A small audio embedding model, trained from scratch: adamw at rate 0.0016, held-out accuracy 99%.
Rows from block 10 of a small audio embedding model, named by matrix and row number. Rows with one number belong to one neuron. Each number is 128 + 24 x the weight over its row's rms, rounded and kept within 0 to 255. All counts start at 0. After the name is the row's rms in percent of the matrix's.
After each neuron's rows are labels from the 100 clips, of 14848, where the neuron reaches its highest value: "responds to" is what is common among them. Only what is clearly more common there than usual is listed. The data: simulated modem signals in the audio band. In brackets: how many of the 100.
# fc1: MLP up (model.blocks.10.mlp.fc1.weight, 768x192), inputs 96-191
# fc2: MLP down (model.blocks.10.mlp.fc2.weight, 192x768, transposed), outputs 96-191

fc1.186 107 [135 142 128 138 135 155 124  93 158 123 165 113 130 104 128 126 145 138  84 154 142 136  80  97 144 119 115 107 110 178 182 149  91 118 117 131 154 143 128  81 127 117 125 121 131 158 152 153 120 135 140 127 110 141 128 114 139 127 122 135 146  80 151 122 137 109 152  92  74 125 121 154 122 135 153 128 133 126 114 142 144 114  85 132 125 130  97 130 119 149 120 174  78 110 113 129]
fc2.186 097 [168 115 128 125 151  99 126 166  90 114 146 179  97 124 102 100 114 103 129 148 120  96 110 140  58 125 149 128 128 139 140 125 122 112 120 108 128 148 123 145 121 104 107 108 130 135 143 123 155 140 109 126 113 112 132  79 120 166  79  74 116 138  90  72 129 119 131 122 159 136 124 139 145 111 134 164 117 148 163 134 145 136  97 123 134 124 154 122 114  96 145 153 136 157 132 106]
responds to: frequency hopping (100); 400 baud (100)

fc1.75 082 [140 144 133 165 116 132 140 153 110 154 147 108 133 132 105 130 115 120 133 155 160 116 136 106 147 151 118 125  89 123 109 137 124 115 152 152 117 174  70 148 158 156  85 134 124 134  89  92 119 131 120 141 120 153 105 112 170 154 112  93 132 146 100 111 156 134 190 110 132 150 103 149 142 175 137 159 173 156 141 138 140 130 151 112 152  93 133 150 133 134 114 109 152 151 163 117]
fc2.75 087 [114 133 151 131 140 139 162 142 139 120 155 122 137 176 154 188 132 142 136  90 119 154 120 133 111 146 129 128 132 129 179 125 142 165 131 128 168 137  91 131  97 120 150 128  94 132 122 142  89 153 152 157  93 121  87 120 149 132 130 160 133 113 144 148 109  87 146 149 125  82 115 152 123 134 143 157 122 103 129 110 158 137 139 128 168 129 125  89 133 120 163 107 151 163 172 120]
responds to: 800 baud (98); 4-ASK (64)

fc1.523 082 [138 159 134 128 110 147 125 127 131 132 129 131 141 166 101 110 134  82 144 116 135 113 142 111 129 155  90 131 110 116 156 161 140  70 160 103 138 203  86 139 107 114 113 101  93 162  89 105 151 114 121 154 136 137 115  96 161 116 128 134 127 124 106 142 129 139 172 129 153 145 157 107 131 187 169 127 164 121 118 124 150 121 139 139 122 130 114 124 145 140 102 137  96 139 132 121]
fc2.523 085 [130  95 121 137 110  86 145 160 140 113 114 134 168 111 135  90  91 114 110  91  99 120 139 166 100 135 174 129 139 120 176 119 107 154 143 128 140 145  70 114 144 110 129  99 108 117 137 127 102 162 141  97  74 111 128 110 151 124 132 105 105 118 131 136 134 126 178 125 161 131 136 118 142 155 153  90 124 121 151  96 183 143 137 153 137 137 113 111 159 100 112 116 141 138 106  94]
responds to: 800 baud (67); 4-ASK (46)

fc1.128 100 [142 109 111 133  64  95 146 145  75 150 101 127 144  95 116  99  82  88 119 148 101 153 121 103 118 101 108 127 114 133 158 139 169 115 125 142  94 125  82 136 109 120 130 129 127  87 113 111 104 100 139 121 143 130 144 101 122 114 134 156 149 138 151 126 139 134 151 169 122 129 119 114 166 166 194 146 135 121 154 145 165 135  95 100 130 117 152 117 132 132 133 150 144 142 145 147]
fc2.128 101 [ 90 108 147 124 112 122 148  96  95 142 153 160 140 120 153 164 110 155 134  97 136 170 100 129 148 132 186 108 161  95 131 146 109 160 143 169 116 112  96 125 145 135 130 172  88 120 117 137  78 154 143 171 150 101 142 126 108  93 149 169 136 132 141 101  90 101 144  69 122 110 136 133 132 149 114 127 118 100 170 146 129 125 152 135 140 132 109 130 128 173 101 107 135 156 136 126]
responds to: 800 baud (62); 4-ASK (38)

fc1.663 110 [168 146 128 122  82 138 118 121 102 159 110 152 153 138 122 109 149 113 105 118 108 123 155 124 151 122 131  95 114 186 188 134  92 141 108 114 117 123 105 120 106 112 138  90 121 159 148 118 104 128 142 174  80 116 119 144 111  96 153 134 139 107 120  92 100 134 129 141 178 191 143  70 161 126 141 120  97 118 113 132 102 137 107 138 167 130 147 119 145 172 130 133 112 125 154 156]
fc2.663 112 [141 130 117 188 132 124 130 151 115 105 146 153 158 166 116 154 135 110 111  96 111 127 127 170 140  98 102 161  91 145 152 127 129 123  74 120 137 203 103 106 123 102 157 112 126 153 122  50 160 166 140  99 113 118 105 126 164 147 115 114 148 122 139 138 138 119 124 135  79 108 130 113 126 134 114 108 149 133 132  81 137 148 120 111 170 116 132  97 136 102 107 128 144 141 100 111]
responds to: 200 baud (100); 4-ASK (44)

fc1.50 097 [140 150 109 124 146 103 151 120 130 110 138  69 142  66  92 135 105 107 120 111 106 120 116 104 131 113 144 128 103 168 132 131 143  74  81 131 134 123 120 136 110 141 127 153  81 110 111 139 120 149 115 110 100 104 145 131 126 115  98 136 139 104 125 153 104 114 144 140 103 122 119 130 146 147 199 125  97 173 126 128 194 115 123 157 148  98  86  95 128 156 124 111 131 136 142 150]
fc2.50 105 [165 102 103 136 121  87 137 138 130 127 178 143 123 145 121 133  84 118 132 140 117 142 146 122  79 139 124 148 150 103 108 128 115 165  96 104 125 171 149 115 147 115 146 142 123 131 140 111 141 123  89 140  88 113 156 116 144 116 140 130 113 107 111 112 165  97 108 114 145 116  97 147 159 135 105 135 163 193 114 117 161 154 136 110 128 128 128 155  82 122 135 142 120 133 141 100]
responds to: 100 baud (93); chirp spread spectrum (49)

fc1.152 100 [132 120 166 151 137 140 131 150 107 138 131 131 114 159  89  90 114 151 109 175 162 164 138 147 101 157 109 132 102 119  89 133 113  87 144 160 103 108  71 120 146 167 147 113 143 119 135 117 144 137 134 129 118 115  95 121 119 136 152 124 145 140 168 130 127 167 127 126 136 109 101 144 113 157 114 158 142 121 125 139 143 149 142  99  79 139 107 149 142 146 135 162 130 188  92 138]
fc2.152 091 [ 91 140 118 108 152 120 165 164 124 114 120 137 189 142 107 114 108 139 169 117  95 110 163 112 104 125 103 153 109 163 147 122 100 143  72 100 126 112 160 129 109  92  86 103 172 142 105 123 142 133 145 104 128 132 114  95 126 169 109 100 160 200 116 107 134  84  78 157 107 114 172 118 135 113 136 120 119 111  76 137 168 145  89 131 149  66 166 117 118 117 135 122 129 121 111 109]
responds to: 100 baud (73); 4-ASK (44)

fc1.169 100 [133 139 150 140 113 125  97 123 100 170 126 107 167 116 113 145 133  95 174  91 135 155 139 143 158 147  91 131  95 127 106 120 134 111 100 165 121 124  54  89 151 147  87  86 109 125 104 130 132 142 110 165 133 117 124 113  96 156 127 130 124 145 119  96 147 103 139 154 149 172 127  86 152 191 135 121 157  89 130 123 142 153 167 122 127 126 138 110 137 141 168 117 126 145 118 141]
fc2.169 096 [ 98 165 138 125 125 126 143  98 112 138  98 141 128 126 170 125 139 102 146 137 127 160 139 144 121 113 191 135  95 139 103 150  91 172 122 118  88 136 107 178 102 133 167 137 135 119 158 140 136 102 190 153 145 111 183 136 119 110 163 162 161  84 139 149 152 133 110 127  97 124 110 106 101 127 137 105 110 148 152 143 126 119 147 135 109 174 178 129 103 140 132 115 119 134 117 163]
responds to: 800 baud (60); 4-ASK (41)

fc1.592 102 [135 153 145 142 141 136 160 119 134 123 137 144 159 136  89 134  90 103 131 168 136 125 165 157  67 154  92  79  97 147 149 115 130  86 172 137 159 132 109  98 115 136 132 111 194 121 116 111 133 119 146 132  92 100 133  96 138 134 160 123 161 134 134 137 147 166 138 127 123 133 129 111 136 161 132 120 169 146 121 156 170 132 114 105 123 118 126 154 132 168 112 126 169 120 120 137]
fc2.592 080 [160 140 144  95 124 120 102 107 140 103 109 136 101 147 115 170 138 107 131 137 132 147 174 131 157 123 126 117 123 142 140 159 137 152 137 118 105  70 117 119 187 140 103 121 126 139 143 108 125 121 146 121  88 124  96 118 120 124 147 143  89 168  90 103 110 120 162 145 119 126 136 144 112 156 124 139 136 164 106 132 134 146 135 100 128 171 113 175  96 143  99 166 117 136 118 136]
responds to: 400 baud (100); BPSK (32)

fc1.603 089 [130 136  88 137 116 141 150 124 125 164 120 111 161  98 123 141 131 159 100 108 148  83 122 127 147 119  47 117 126 150 132 138 124 106 126 149  98 140 116 146 143  91 111 171 164 124 148 130 119 124 140 118 176 114 131 120 137  95 119 119 147 145 153  79 167 137 136 101 117 125 134 154 131 150 147 131 122 178 143 117 170 108 125 150 145 137 124 125 137 170 136 120 125 149 117 128]
fc2.603 108 [170 121 147 136 151 147 147 139 126 133 152 106 124 114  87 109 132 137  96 116  96  92 111 177 146 118  97 118 143 146 160 115 155 104 145 118 131 109 167 130 102 107  94 126 123 125 108 153 107 140 104 119 112 153 156 139 134 151 102  87 108 110 156 146 132 121 116 160 163 188 141 144 140  52 161  90 178 143 119 114 166 143 106 124  87 130 165 107 146 106 137 123 127  78  97 101]
responds to: frequency hopping (100); 400 baud (100)

fc1.69 107 [119  75 113 120 125 115 166 146 168 109 104 151 149 107  95 112 123 113 118 138 110 102 121 140 123 157 133 130  75 131 189 137 106  91 129 101 190 158 122 119 132 140  93 138 126 172 128 163 143  92 131 122 132 129 100 120 130 135 137 117 113 124  85 132 135 149 173 132 117 126 114 123 130 131 145 122 105  67  98 121 138 133 145  68 149 103 115 140 130 118 140  97 100 127 128 134]
fc2.69 153 [141 130 125 113 140 124 134 127 120 130 109 136 113 139 130 133 127 132 102 134 115 133 141 122 131 118 134 128 124 129 121 137 133 128 125 123 119 116 114 123 135 125 150 131 123 126 141 117 132 116 156 131 124 146 145 127 124 133 128 123 123 133 131 146 129 134 153 139 129 129 138 127 128 142 125 146 119 135 123 124 130 128 126  90 132 132 131 128 117 126 129 137 111 125 122 123]
responds to: 50 baud (56); OFDM (33)

fc1.748 111 [159 111 128 161 110  90 156  93 125 156 132 129 136 135  76 141 122 157 145 139 122 149 146 164 110 156 105 126 106 104 168 121  92  92 134 106 137  90  74 132 117 112 143 141 125 157  86 117 112 164 154 116 100  99 149  91 118 118  95 120 160 173 103 156 134 120 141 163 148 132 130 134 108 130 154 109 135 122 104 151 140 161 144  99 136  91 123 143 164 135 148 112 118 126  71 187]
fc2.748 104 [116 125 145 120 167 108 151 153 122 106 154  68 144 139 128 117 126 150 134 129 157 136  97 134 129 151 118 136 107 122 100 139 104 151 151 108 158 150 147 122  92  98 157 124 123 140 125 100 138 131 157  67 109 106 150 188 141 112 119 113 143 105 161 168  92 100 128 153 143 147 138 156 118 122  82 141 138 130 147 138 114  95 118 137 122 131 157 106 100 124 161 107 169 150 156  92]
responds to: 50 baud (39); FM speech (31)

fc1.444 103 [117 172 145 132 121 125 153  98 122 150 137 103 125 124 105 117 140 133 122 144 109 112 156 154 127 148  97 145 111 119 135 129 153  67 166 113 143 133  96 117 137 126  63 139 112 144  87 131 161 142 150 150 144 137 118 112 140 101 161 125 130 172 145 111 138 130 172 101  82 120 144 123  86 186 117 151 144 112 139 129 125 162 169 145 104 120 132 130 129 165  85 147 115 124 133 138]
fc2.444 095 [126 102 113 113 154 108 120 129  94 109 168 144 148 137 119 127 110 136 137 124  95 119 124 103 118 133 129 139 132 113 113 148 100 153  94 114 118  87 102 116 132 119 123 124 121 119 119 119 146 114 125  88 129 130 148 106 129 110 135 122 113 142  94 135 138 153 128 161 131 139 126  81 154 165 125 119 137 105 135  75 153 136 123 111 114 136 126  62 110 116 131 134  87 130 116 103]
responds to: 400 baud (66); OFDM (35)

fc1.164 100 [117  94 174 152  81  63 146 141 138 129 134 128 162 171 141 142 111 115 145 101 119 151 158 102 135 147  82 109 125  83 148 119 119 128 162 161 123 122  95 141 113 139 120  98 142 156 108  95  99 152 148 134 112 116 144 126 151 116 139 125 128 115 132 125 140 155 135 127 136 140 123 107 119 108 146 145 156 136 146 132 173 196 153 133 145 117 142 138 149 141 111 141 120 130 118 121]
fc2.164 097 [132 163 140  99 112 144 112  94  82 163 145 153  94 132 147 118 151  97 119 147 153 137 126  87 182 128 137 111 127 146  98  90 118 117 105 129 113 118 126 146 121 152 161 140 157 136 115 180 131  96 101 105 152 138 155 138  71 122 140 135 156 143 122 119 110 151 117 112 134 125 137 109  97 116 106 151 133 150 105 150  95 123 122 149  84 128 125 131 117 149 100 129 103 121 138 156]
responds to: 400 baud (100); frequency hopping (89)

fc1.733 106 [155 133 137 125 108  88 173 120 149 126 120 113 159 110 122 107 130 134  96 189 130  83  92 124 125 154 145 118 103 135 121 146 130 122 146 137 164 111 111 131  97 184 122 122 103 156 122 122 114  92 112  91 101 119 107 133  88 157 142 144 114 119  92 133 105 135 131 131 122 129 124  87 132 149 130 113 114 126 170 131 119 183 136 128  92  98 103 126 116 131  95 111 129 130 116 110]
fc2.733 165 [117 130 130 124 154 144 151 129 138 114 143 136 113 129 118 129 134 112 132 130 132 128 114 134 128 144 102 127 128 131 122 148 121 121 114 106 133 125 130 129 130 126 125 128 145 159 127 122 128 128 144 159 122 104 138 135 116 131 125 128 136 144 168 138 128 119 133 112 130 143 127 149 127 123 122 150 140 136 142 140 120 120 123 114 135 135 149 138 110 125 144 133 123 131 140 126]
responds to: 100 baud (89)

fc1.619 123 [166 121 123 136 111 123 154 105 141 153 123 123 166 169 117 134 124 121 117 132 163 169 150 164 143 160 116 161  99 166 186 102 142 103 115 120 172 153 106 118 131 158 117 118 114 183 142 154 158 124 125 136 109 143 109 139 112 127  91 158 126 133  84 140 122 157 127 150 123 158 136  92 122 138 157 151 125 122 164 128 144 180 145  98 121 100 110 173 151 159 141 137 139 153  97 135]
fc2.619 107 [157 119 139 116 171 107 129 130 102  69 126 146 165 129  99 127 132 147  91 134 145 136  97 133 144 125 120 128 126 121 105 110 124 141 142 129 141 149 128 133  78  87 140  94 140  98 128 112 130 129 139  83 124 105 151 141 168 125 112 114 103 137 159 161  99 111 112 112 112 114 152 156 119 101 116 140 145 115 139 162  91 130 101 126 133 100 121 114 102 140 165 132 147 123 132 101]
responds to: 50 baud (66); OFDM (64)

fc1.42 138 [186 120 112 158 105  96 130 142 140 155 115 127 179 123 119 136 133 146 145 134 133 114 157 169 134 180 125 130 113 123 147 115 134  85 130  87 149 135 101 109 100 147 132 136 110 168 104 161 149 153 100 128 104 146 110  93 104 131 101 153  94 177  88 135 114 120 154 148 122 156 128 112 131 126 145 141 143 148 148 112 142 175 164 105 141  92 101 137 143 115 120 101 146 124 121 133]
fc2.42 140 [131 111 125 129 179  90 164 135 110 100 121 122 136 164 117 148 109 165  84 105 128 142  62 146 161 149 127 162 132 123 101 108  96 163 125 121 145 169 104 120  80  82 161  91 153 137 131 115 125 158 138 104  97 124 148 164 139 110 129 114 119 122 167 156 125  95 112 152 126 109 153 150 126 128 123 153 158 135 160 141 125  82 123 105 132 118 142  88 111 123 163 139 140 129 147  65]
responds to: 50 baud (49); AM speech (28)

fc1.522 136 [120 160  94 134 133 158 124 116 148 137 148 136 149 152  97 120 131 131 137 160 154 136  96 167 147 120 140 132 113 165 141 146 135  82 137 108 191 139  99 123 118 109 127 158 133 107 116 130 140  98 179 181 123 115 144 140 132  76  90 137 140 102 149 133 168 162 162 116 141 117 127 160 149 131 103 107 182 110 105 162 123 107 106 143 114 123 120 187 153 114 111 157 144 117 127  86]
fc2.522 109 [ 86 133 141 145 132 150 114 125 157 112 158 123 105 126 115 146 123 148 161 105 124 151 125 147  76 143  91 130  94 126 133 123 139 141  81 130 118 154 181 156 124 100 122 120 136 110 127 121 142 165  74 147 132 150 132 120 138 128 137 156 123 123  99 122 127 116  95 100 111  93 104 166 120  97 116 164  86 126 111 126 133 121 141  77 145 103 138 130  91 148 190 105 141 113 146 133]
responds to: 50 baud (97); frequency hopping (27)

fc1.501 116 [138 119 136 108  93 119 132 119 148 108  99 141 147 129 103 143 133  74 107 145 105 114 150 185 119 160 128 115 111 111 150 127  96  64 153 111 135 145 112 113 113 136 123 125 150 159 103 134 150 107 113 109 103 136 136 106 140 115 117 165 110 132 101 138 166 139 149 153  64 110 127  87 100 126 166 141 125 149 140 140 136 187 148  85 129 113 128 130 150 159 121 119 139 113 119 153]
fc2.501 091 [148 154 130 102 128 121 116 104 129 105 133 132 123 127 108 139 147 126 106 138 131 133 137 100 152 128 156 136 120 154 107  91 108 170 117 115 120 107 108 142 118 124 136 142  97  96 169 109 133  92 174  70 155 147 117 145 150 134 139 137 118 159 107 160  96 126  72 175 107  99 127 153 102 138 102 117 147 160  86 101 119 119 123  93 128 190 153 100 134 160 139 136 122 116 114 158]
responds to: 200 baud (82)

fc1.486 107 [185 127 161 106 124 152 128 108 119 132 174 128 134 149 109 130  73 131 125 168 142 109 130  98 133 139  99 137 147 128 137 178 116  93 177 116 155 117  92 121  73 127 107 118 135 108 103 137 106 151 131 125 116  92 136  72 134 114  87 114 114 136  96 136 153 157 173 128 113 157 107 124 150 130 163 117 139 101 141 159 121 135 140 124 119 101 100 146 146 117 108 160 115 105 149 109]
fc2.486 091 [140 146 125 128 112 132 127 159 120  99 165 132 120  96 130 102 109 123 183 136 141  96 163  88 134 134 140 125 120 140 124 117 104  70  90  96 105 155 129 131 119 139 133 166 123 134  72 149 146 134  88 119 136  90 114 125 130 151  96  97 158  86 107  92 103 122  91 135 151  91  85 139 115 135 100  89 103 118 125  93 122 176 100 174 118 121  87 134 179 113 111  83 140 138 139 143]
responds to: 200 baud (93); OFDM (65)

fc1.302 102 [155 132 118 157 136 105 152 119 114 119 148 105 104  69 112 117 118 104 128  92 115 140 133 133 146 138 141  97 100 140 114 143 122  85  96 119 148 117 117 124 103 136 126 142  80 109 109 144 141  94 115  86  90 120 144 149 106 109 119 117 124 137 113 145 102 117 130 111  96 121 119 115 100 160 177 158 134 167 108 139 178 132 106 131 149  88  84 110 122 187 115 122 107 127 133 117]
fc2.302 107 [147 128 115 148 150  93 141 134 144 112 179 125 108 124 104 129 117 119 132 160 143 135 124 113  86 142 103 143 128 125  93 121 108 155 104  93 157 154 165 123 132 119 129 141 116 109 129 109 152 111  82 163 109  84 148 122 157 129 130 128 118 113 114 128 151 115 105 135 136 109 100 143 136 111  83 152 159 165 106 105 157 134 123 135 110  96 113 141  97 130 170 150 128 128 162 130]
responds to: 100 baud (100); frequency hopping (79)

fc1.159 098 [130 106 120 129 121 110 151 128 122 124 125 114 159 123 110 139 119 145 135 110 118  89 170 141 136 136 101 134 139  65 112 124  99 153  97 157 163 162 134  94 130 119 159 112 115 164 122 136 165 125 107 124  96 125 132 125 148 162 122 130 132  97 113 119 114  93 114 124 139 119 146 127  82 130  96 112 145 141 119 139 215 120 180 142 145  90 125 147 135 117 126 116 150 120 110 184]
fc2.159 114 [136 134 141 124 154 140 154 123 163 158 183 151 131 169  98 134 144 147 124  86  86 124 135 174 149 145  89 110 125 139 123 117 126  98  64 120 146 163 168 109 124 116  96 132 154 125 145  83 119 139 119 152 120 170 146 178 115 143 144 123 156 112 155 133 178 126  98 131 125 151 101 152 121  80 157 102 138 138 126 121 137 120 136 172 125 173 120  96 115 132 103 127 116 104  97 117]
responds to: 400 baud (100); on-off keying (39)

fc1.397 088 [160 145 125 127  91 131 151 118 129 134 156 124 141 140  90 156 156  76 159 133 147 158 141 112 127 156  85 146 112 112 131 153  87 119 134 120 123 107  98 143 131 125 108 137 114 142 101 148 167 142 110 160 120 160 137 109 101 127 129 151 107 127 113 118 137 159 142 100 125 140 134 168 133 159 142 157 110 114 181 151 117 135 123 119 151 137 102 143 155 151 131 106 130 159 126 123]
fc2.397 081 [131 147 125 113  99 108 113 108 147 127 150 122 170 125 130 106 142 147  96 115  74 111 138 154 149 141 183 117 127 131 161  87  81 141 139 158 151 114 106  95 117 137 103 133  96 113 163 131 117 138 149 108 129 173 112 174 153 125 137 137 119 129 124 164 116 138 145 138 118 126 126 124  98 154 169  88 117 140 125  64 141 156 138 157 127 138 110 116 114 155 146 122  98 186  88 147]
responds to: 800 baud (99); 4-ASK (62)

fc1.90 106 [178 143 191 135 140 115 144 121 123 100 156 130 126 201 113  92 124 117  63 120 131 129 152  99 145 151 140 152 120  94  95 128 137 138 129 140 146 132  98 113 115 126 103 114 110 113 100 108 166 125 125 143 112 112  80 106 145 139  65 116 107 182 116  95 154 133 147 118 119 183  93 104 106 232 143 147 145 114 116 127 160 111 124 107 103 128  89 123 116 158 130 134 140 131 150 122]
fc2.90 095 [181 164 114 118 145 137 114 154 131 120 116 132  72 127 115 115 161 127 131 180 147 127 129 108 140 121 101 154 131 138  97 101 146 150 126 121 119 106 168 140 127 152 126 158 131 111  80 124 163 102 148 139 169 136 140 152 151 161  83  96 129 103 123 116 126 112  95 147 144 106 118 118 137  69 111 178 122 122 113 157 112 120  99 150 116 150 141 135 146 103 141 132 116 123 137 164]
responds to: 100 baud (60); 4-ASK (41)

fc1.687 126 [128 137 132 121 100 118  99 121 171 138 114 145 135 142 116 132 132 119 119 119 122 127 149 158 137 150 133 134 107 140 180 111 111  80  99 104 184 127 119  95 145 147 137 139 106 158 134 169 112 157 129 130 120 116 110 122  95  99  62 171 102 129  92 155 106 160 133 151 115 137 150  96 143 118 164 153 117 140 138 113 129 176 168  82 143  99 116 144 122 142 129 122 124 135 112 132]
fc2.687 124 [142 142 129 100 164  99 151 119  86 110 128 140 129 139  98 149 130 144  91 120 145 151  79 118 159 125 146 154 133 132  98 121 111 147 116  97 144 159 112 120 105  94 148 117 143 148 109  93 143 125 148  98 119 109 154 157 119 107 134 122 107 136 145 167 115 100  96 180 108 120 147 133 107 123 100 150 155 110 155 143 123 105 131  69 140 100 146 110  96 137 165 148 102 155 120  97]
responds to: 50 baud (88); OFDM (36)

fc1.613 089 [ 74 125 133 187 120 116 140 131 124 152 169 121 143 105  82 131 128 116 124 153 156 175 101  93 129 147  98 128  91 147 140 156 163  83 118 130 115 151  45 124 103 108 122 114 156 123 117 127 135 124 107 145 138 123 132  93 146 171 151 140  88 118 109 100 149 127 184 134 149 147 118 125 149 165 175 152 135 121 145 133 164 155 132 103 110 130  92 137 151 137 144 117 134 133 111 112]
fc2.613 095 [111 102  86 122 139  98 161 177 136 120 142 160 137 136 136 106  89 104 125 128  88  93 122 156  78 114 151 146 144 143 138 136 103 120 118 108 139 156  88 108 126 106 147  92 113 104 145  89 135 135 141  96  93 139 149  84 151 131 108 100 119 142  87 116 167 101 152 126 157 166 135 167 148 170 176 103 149 147 100 123 181 129 124 103 130 129 135 117 129 105 130 169 118 153  99 104]
responds to: 800 baud (69); 4-ASK (48)

fc1.367 106 [147 137 116 126 112 140 120 142 125 168 123 116 175 155 116 122 134 139 143  80 148 109 117 151 130 182 116 131 106 136 111 156 128 114 120 148 186 119  94 162 114 163 110 109 136 120 146 131 174 122 133 154 139 124 107 104 108 121 127 136 122 145 135  92 135 170 148  91 152 150 156 121 159 114 160 124 108 113 135 131 126 147 150 138 116 111  82 139 160 118 163 146 179 126 115  95]
fc2.367 084 [131 138 120 103  99 150  97 146 135 121 122 109 118 100 170 131 122 136 125 165 163 125 143  66 137 104  75 132 122 139 144 115 127 122 138 145 114 144 145 116 145 143 100 162 109  97 183 170 114 101 112 120 169 128  74 114 120 151 107 105 101  63 107 116 116 125 109 130 135  93 155 147 128 144 116 115  86  88 110 111 138 151 114 174 102  99 145 139 127 107 150 129 150 143 118 160]
responds to: 800 baud (99); 8-PSK (32)

fc1.143 105 [132 133 148 137 109 146 103 119 122 120 143 102 119 133 144 127 105 114 109  78 119 149 128 108 121 138 138 123 121 155 147 140 143  93 128 120 123  95 106  63 143 109 118 152 109 120 116 122 123 120 134 143 129 101 153 115  97 133  89 122 161 121 148 140 132  93 146 147 113 130 149 153 162 175 188 131 135 101 116 118 184 110 127 113 170 103  98  98  99 157 187 137 117 126 120 123]
fc2.143 100 [ 92 137 108 154 151 137 126 117 105 157 151 121 122 167 167 125 151 110 140 120 111 139 144 162 141 117 111 152 131 112 130 153 111 192 140 105 111 117 147 189 142 129 199 131 143 109 114 132 136 114 157 148 168 126 137 135 125 120 163 143 139 134 144 131 132 129 156 107 104 141 105 122 138 164 132  92 137 115 146 182 138 105 157 195 128 146 127 162 144 139 130 105 146 134 109 148]
responds to: 100 baud (100); frequency hopping (94)

fc1.625 103 [142 167 173 144 144 110 148 123 111 159 147  97 100 106  86  96 139 127 109 179 120 141 193 131 120 145 101 113 125 129 115 139 138  92 136 151 146 181 107  95 159 131  62 132 149 121  86 106 147 111 143 130 100 132 126 111 152 128 172 155 139 145 135  93 177 126 164 117 128 155 122 133 117 158 143 154 181 129 150 140 129 153 131 156 126 114 135 110 154 127 137 109 149 133 105 162]
fc2.625 086 [114 137 124 137 153 158 140 162 104 129  63 185 142 177 151 128 115 141 159 141 135 105 160 117 127 110 109 161 116 148 130 146 132 136 126 112 128 125 134 171 128  92 127 122 164 121 143 131 151 127 119  93 143 145 127  83 123 123  95 113 100 152  96 112 191 146 157 137 142 110 148 111 125 179 143 117 119 167 131 145 136 100 127 129 112 166 168 108 123  91 155 138 111 160 109 160]
responds to: 200 baud (64); OFDM (39)

fc1.346 098 [100 178 121 103 134 113 183 135 122 153 105 115 114 109  79 106 116 105 100 159 105  96 146 142 125 140 114 116  90 128 122 168 126 113 149 146 125 155 133 112 116 108 111 108 139 147 125 135 131  80 147 115 130 131 176  86 127 125 186 129 172 137  94 108 176 129 193 111 109 111 109 126 125 150 114 120 146 111 130 152 120 142 123  99 122 138 135 170 165 114 126 122 184 122 140 139]
fc2.346 100 [107 135 112 163 131 145 113 136 129 140 115 171 119 152 181 126 105 164 148 142 122 122 160 107 142 136 116 132 124 138 134 164 113 146 122 115 157 139 120 140 169 132 168 120 149 138 134 145 145 106 100 126 134 149 138 110 108 133 119 129 133 123 109 118 126 134 188 122 134 116 118 133 122 190 131 144  93 125 153 137 133 123 121 108 140 125 147 129 129 143 133 140 125 104 135 127]
responds to: 200 baud (60); OFDM (27)

fc1.139 089 [168 171 131 128 112 113 133 128 113 143 138 128 111 123  92 141 142 115 140 149 191 112 144 130  85 148  83  99 107 134 146 157 115 132 100 136 131 174  90 127 158 129 122 109 137 155  98 108 137 135 156 164 131 134 134 121 148 141 152 154 126 115 109 153 137 195 179 109 142 128 157 132 122 203 155 150 126 114 141 136 136 154 119 122 152 119 145 132 178 145 111 108 110 158 126 169]
fc2.139 086 [118 103 117 128 104 119 128 147 164 118 124 105 146 114 163 126 122  92 106  99 115 143 171 154 117 121 139 148 130  93 136  84 104 139 117  98  76 132  83 132 164  79 146 160 135 119 154  87 145 137 145  82 145 134 125 153 121 100 142 140 116 136 109 161 142 111 157 137 158 124 111 103 156 152 136 108 126 142 110 144 161  96 138 174 148 149 147 134 111 111 116 149 136 177 103 110]
responds to: 200 baud (89); OFDM (34)

fc1.82 141 [130 121 104 139  99 126 128 144 169 171 107 137 172 140 139 128 145 150 137 138 150 118 134 162 136 153 123 159  88 148 163 138 154  64 112 114 176 136 123 125 144 137 150 133 103 179 150 153 146 122 100 150 132 141  95 130  89 124  98 150 104 141  53 143 135 123 131 120 140 138 142 109 136 113 153 142 101 137 158 115 152 184 143 102 119 103 112 133 125 121 144 115 152 117 126 102]
fc2.82 157 [135 119 139 121 172 102 155 137 116  98 122 144 160 143 124 143 110 152 101 113 139 142  82 139 147 152 128 142 153 125 117 125  99 147 120 110 160 160 112  95  89 100 148  86 156 157  96 117 133 151 148 128  93 119 147 154 173 121 112 116 109 136 174 152 106  90 121 143 136 113 157 146 129 118 123 154 163 121 181 142 116 100 115  69 131 114 163 106 104 113 160 133 134 142 137  91]
responds to: 50 baud (89); frequency hopping (47)

fc1.530 085 [164 137 102 154 106 102 157 126 134 144 108 149 150 131  84 123 128 118 125 147 144 157 126 126 128 144  67 155 104 147 146 159 144  76 114 133 133 116 101 160 130 157 109 124 164 109 119 107 132 179 133 131 124 148 124 128 153 135 152 108 125 105 123 105 122 140 169 124 148 133 147 126 158 200 139 143 130 141 155 191 150 123 144 101 125 106 106 168 158 130 131 125 116 160 109 150]
fc2.530 078 [131 111 121 146 140 115 129 157 108 128 144 141 128 138 124  97 115 106 125 128 113 104 130 144  84 127 141 133 124 125 136 127 107 160  98  94  94 145 114 110 128  84  69  98 113 108 130 112 144 156 120  95  90 142  95 114 143 143  91  86 131  90  85 110 135 103 139 119 163 126 144 110 168 144 133 115 139 122 129 157 151 136  89 119 164  99 142  90 112  91 101 115 118 150 133  93]
responds to: 400 baud (100); OFDM (32)